Weights of a small multi-label image tagger: 1.85M parameters, activation gelu.
Rows from block 4 of a small multi-label image tagger, named by matrix and row number. Rows with one number belong to one neuron. Each number is 128 + 32 x the weight over its row's rms, rounded and kept within 0 to 255. All counts start at 0.
After each neuron's rows are labels from the 100 images, of 14848, where the neuron reaches its highest value: "strongest on" is what is common among them; "colour at peak" is the nearest of a few named colours to the mean colour under the peak. Only what is clearly more common there than usual is listed. The data: simulated grey scan slices of phantoms with and without marks.
# fc1: MLP up (model.blocks.4.mlp.fc1.weight, 256x128), inputs 96-127
# fc2: MLP down (model.blocks.4.mlp.fc2.weight, 128x256, transposed), outputs 96-127

fc1.194 [154 112 140 104 169 123 141 133 142 104 139 155 155 123 141   0 116 138 120 112  45 146 175 100 170  85 162 136 108 149 118 125]
fc2.194 [114 124 110  61  82  89 104  96  87 139 153 160 140 156 137 172 134 171 151  49 187 172 133  50 165 174 163 141 121 112 104 180]
strongest on: several spots
colour at peak: grey

fc1.19 [174  73 147  91 112 160 128 130 136 140 155  88 111 181 178 128 142 104 123 161 141 141 149 151 172 124 174  94 140 121  68 133]
fc2.19 [ 48  85 121 121 155 145 107 159 190 110 118 135 157 107 127 106  73  99  96 174 206 104 134 172 148  88 114  81 131 111  94 117]
strongest on: low contrast; belly; crack in bone
colour at peak: black

fc1.127 [ 96 126 156  67 158 120 109 163 144  64 147 119 155 196 171 133 134 110  93  82 147 143 166 112 137 124 142 140 136 108 146 161]
fc2.127 [175 142 192 100 135 176  90  93  73 116  91  97  76 167 149 187 149 140 141  84 115 132 123 153 114 116 119 128 155 192 114  88]
strongest on: limb; streaks
colour at peak: black

fc1.113 [166 106 102 101 108  98 132 130 191 163  73 101 156 125 154 146 111 132 111 112 144 162 131 132 190 180 139 140  84  70 175 127]
fc2.113 [132 213 103 135 139 156 135 149 143  97 140 168 129  94 128 157  82 229  87  75 102  82 134 128  84 149 122 137  90 146 148  81]
strongest on: side: right half; chest; several spots
colour at peak: grey

fc1.73 [ 95 124 186 121 156 152 113 161 125 127  93 158  90 165 135 139 157 167 148 106 108 136 106 141  87  69 115 123 121 141 120 126]
fc2.73 [104 140 126 122 123 127 209 107 143 117  77  65  54  61 134 122 151 138 128 134  84  89 111 112 102 154 107  92 144 102 168  97]
strongest on: noisy
colour at peak: black

fc1.210 [185 118 141  76  99 114  79 130 151 155 106 121 139 117  99 100 137 115 162  55 169 121 101 147 126 126  87  95 144 126 177 160]
fc2.210 [132 142 115 119 119 112 134 183 143 113  64 127 124 125 107 124 132 104 126 164 144 129 176 161 150 145 132 123 113  62 139  72]
strongest on: chest
colour at peak: grey

fc1.231 [195 127 136 108 105 121 148 102  56 123  95 118 157 109 164 117 120 140 170  56 146 113 156 167 108 106  95 107 133  93 140 137]
fc2.231 [ 42 185 105 116 127 153 168  99 125 140 105 141 187 123  63 149 119 119 123  68  72 111 133 201 120 132 162 116  94 191 159 156]
strongest on: belly
colour at peak: grey

fc1.255 [145 100 159 140 160 172 119  98 110 148 124 166 151 171 108 148 134 104 159  86 148 158  90 129 107 175 164  65 128 138 168 137]
fc2.255 [182 103 111 171 169 163 154 149 116 147 112 161 115 144 117 121 100 161 138 148  83 154 145  79 124 135 103 144 153 114 126 139]
strongest on: belly
colour at peak: white

fc1.207 [124 132  78  79 166 139 109 142 110 122 140 104 148  43 120 123 139 134  78 134 162 129 105 103 184 139 150  96 137 148 123 130]
fc2.207 [101 192  92  99 157 131 114 180 137  86 144 155  80 171  76  31 119 106 119 150 127 144 120  98 126  96 132 150  94 139  90  93]
strongest on: several spots; side: right half; limb
colour at peak: black

fc1.213 [129  73  95 139 132  66 148 110 111  67 142  66 171  79 177 132 105 187 142 102 155  85 124 177 142 167 169 115 140 157 102 166]
fc2.213 [132 149 133 122 128 177 143 139 124 194 167  81 160 155  62 126 123 137 158 152  97 167 126 138 135 155 112 121  77 145 127  79]
strongest on: belly; streaks; dark spot
colour at peak: black

fc1.142 [136 118 100 161  94 171 127 106 139 134 138  98 113 110  98  87 157 165 130 149  92 135 148 139  80 186 149 100 108 154 156  71]
fc2.142 [111 100 172 129 130 108 161 157  59 133 112 146 136  70 150 156  91  98 169 134 158 149 123 135 143 177 133 132  97 110 178 158]
strongest on: head; crack in bone
colour at peak: grey

fc1.160 [ 99 186 127 134 115  99 123  81 157 117 137 118 112 112 109 123 206 139  94 166  74 168 166  92 142 163 172 110 117  72 127 157]
fc2.160 [ 80 161 111 137 161 142 115 205 146 122 133 116 116 113 106 137 155 110 138  46  88 180 149 142 124 141 143  85 162 133 138 166]
strongest on: noisy; chest; low contrast
colour at peak: grey

fc1.69 [116 126 126 119 153  54 135  80  89 132 121  99 176 146 103 123 148 118  84 178 157 156 164  69 172 133 140 110 115 138 166 111]
fc2.69 [167 164 150 177 114 153 148 142 108 165 107 125 133 110 204 162  92 160  99 137 131 116 151 121 166 143 124 141 110 103 146  53]
strongest on: head; side: right half; several spots
colour at peak: grey

fc1.222 [139 167 199  87 148 124 129 165  97 142 108 199 156 146 184  93 139 118 169 156 157 129 102 111 134 147 119  99 102  95 169  97]
fc2.222 [101 162 141 181 121 141 124  77  79 115  84  89 120 137 166 125 103 195 142 114 162  86 138 139 131 176 141 140 165 174 141 121]
strongest on: limb; bright spot
colour at peak: black

fc1.233 [122 103 107 132 114 179  71  74  85 145 171  90 101 117 101  98 154 151 127 121 124 151 120 122 134 140 161 126 141 205 152 122]
fc2.233 [152  78  88 166 155 100 163 117  77 140 120 207  97 162 141 130 111 147 131 115  86 158 141 134 133 119 140 128 157 157  85 116]
strongest on: head; crack in bone
colour at peak: grey

fc1.161 [149 122  98 129 128 103 132 121  92 112 120 161  98 109  81   0 102 148  85 112  83 128 160 132 163 128 190 118  75 118 141 116]
fc2.161 [119  57 154  81 109  89 153 141 187 171 141 154 137 121 123 152 123 103 120 114 137 162 146 118 191 131  87 131  74 160 163 178]
strongest on: head; crack in bone
colour at peak: grey

fc1.153 [211 126 129 115 103 127 126 150 110 188 181 145 120 160 191 140 126 112 119 144 102 163 108 171 194 128 196 136 127  72 130 126]
fc2.153 [ 82 122 184 115  93  82 114 171 194  85 129 151 120  90 138 200 116 110 125 122 196  84 112 181  95 136 172 102 119 186 147 179]
strongest on: low contrast; belly; several spots
colour at peak: grey

fc1.98 [123 136 125 140 127 160 113 127 148 175  98 101  86 111 137  32 145 137 147 150  91 175 147  85 118 134 108 139  66 190 143 112]
fc2.98 [140 114 164 125 122 125 167 125  82 137 178 138  98 167 144 135 119  85 141 174  94 138 100 110 161 140 148 138 136 185 138 112]
strongest on: head; crack in bone
colour at peak: grey

fc1.248 [123 108 159 109  75 139 129 139 121 101 125 162  96 122 140 111 128 162  62 112 107  96 132 201 169  87 210 128 101 114 135 155]
fc2.248 [139 145 107 108  90 144 142 117  98 129 131 129 118 168 118  55  89 179 116 126 104 129 154 127 150 113 157  70 127 140 140  93]
strongest on: several spots
colour at peak: grey

fc1.7 [132 159 108 112  93 130 139 134  60 179 119 119 132 136 156 129 149  91 112  91 134 130 139 120 176 137 131  68 105 127 124  97]
fc2.7 [137 118 149 208 189 136 135  80 169 159  72 139 133 183 206 116 154 133 114 141  97 105 133 127  99 127 118 104 140 154 141  72]
strongest on: head
colour at peak: grey

fc1.103 [154 123  50 141 167  95 105 125  88 209  91  72 119 184  99  87 176 146 137 171  72  96 131 127 124  85 142 144 102  49 146 112]
fc2.103 [131 139 102  97 106 120 125 119 139  94 179 151 165 125 117 149  73 109  82 123 127 184 120  96 116 133 100 162  95 149 158 153]
strongest on: low contrast; noisy; belly
colour at peak: grey

fc1.135 [172 113 128  87 114 129  97 112 109 117 141 112 131 161  86 124 103 125  72  26 102 111 162 165 149 112 142 150 113 132 155 137]
fc2.135 [107 139  98 131 134 137 139 133 113 144 147 104 105 127 159 111 113  92  59 145 171 147 159 183 132 145 143 189 103  92 163  73]
strongest on: several spots
colour at peak: grey

fc1.115 [121 172 135 152 118 107 187 129 126  73 166 145  96 133 103 168 237 175 136 133  72 116 142 130 149 132 172 111 114 115 110 139]
fc2.115 [145 149 147 118 128 122  83 152 125 124 105 145 104  71 126 138  57  72 130 152 210 118 113 100 146 109 140 113  54 127  89 152]
strongest on: noisy; chest
colour at peak: black

fc1.3 [116 147  98  53 158  45 107  84 135 113 118 188 146 154 153 159 143 143 163 167 140  95 132 106 160 131 101 130  82 124 127 169]
fc2.3 [126 159 130 152 143 149  93 159  93 118 130  88 121 106 161 119 148 144 117 138 180 102 140 116 122 114 105 138 154 151 140  79]
strongest on: limb; streaks
colour at peak: black

fc1.83 [131 127 166  86 129 145  72 121 189 156 113 102 111 137  68  86  68 169 135  43 120 116 115 120  84 143 131 184 138 173 166 217]
fc2.83 [149  87 183 168 141 112 174 118 126 110  78 131  98 141 153  90 128 153 146 109  87 101 138  67 108 100 115  77 130 102 105  84]
strongest on: chest; several spots
colour at peak: grey

fc1.102 [110 168 134 164 115 111 149 125 161  62 150  95 181 155 160 134 143  91 114 180 146  68  59 120 166 116 130 158 132  42  78 210]
fc2.102 [129 120 110 114 152 118 156 121 153 158 109 107 120 117 146 139 143  91 160 131 143  77 135 184 118 100 136 123  98 163 128  43]
strongest on: noisy; chest; low contrast
colour at peak: grey

fc1.170 [174 139 140  97 133 154 122 104 182 186 126 190 153 151 140 126 137  94 136 151 140  93 115  97 137 134 108 121 112  72 155 116]
fc2.170 [ 89 145 212 110 146  92  83 118 108  37 172 157  98 147 141 135 150 128 155 119 131  80 153 110 168 174 101 183 141 167  99  68]
strongest on: limb; bright spot; several spots
colour at peak: black

fc1.159 [ 81 162 162  97 149  82  87 165 113 155 116 180 106 149 116 185 184 128 119 158  97 169 130  95 147  80 174 166  73  63 128 137]
fc2.159 [166 166 172  85  63 146 121 151 142 123 138 125 128 107  81 122  75  95 117 121 137  66  84 129 170 114 130 108 159 105 149 133]
strongest on: noisy; low contrast; belly
colour at peak: grey

fc1.216 [112  91 118 104  90 140 109  96  97 112  98 157 139  81 132 134 128 153 103 128  89 113  98 159  76 137 165  97 117 178 119 167]
fc2.216 [ 93 108 107 128 144 160 146  98  82 124 170 164 155 135  72 146 119 172 112  40 163 157 147 174 167 165 115 157  94 171 124 151]
strongest on: side: right half; belly; several spots; finding: ring
colour at peak: grey

fc1.234 [132 160 121 127 129 171 149 123 119 224 134  95 148 133 133 142 124 124  59 124 134 137 103 117 126  54 176 153 109 102 122 108]
fc2.234 [118 112 109  93 115  92 120 144 107  54 127 149 198 117 110 211  95 166 159  90 114 164 126 122 122 128 152 105 124 108 167 177]
strongest on: low contrast; chest; dark spot
colour at peak: grey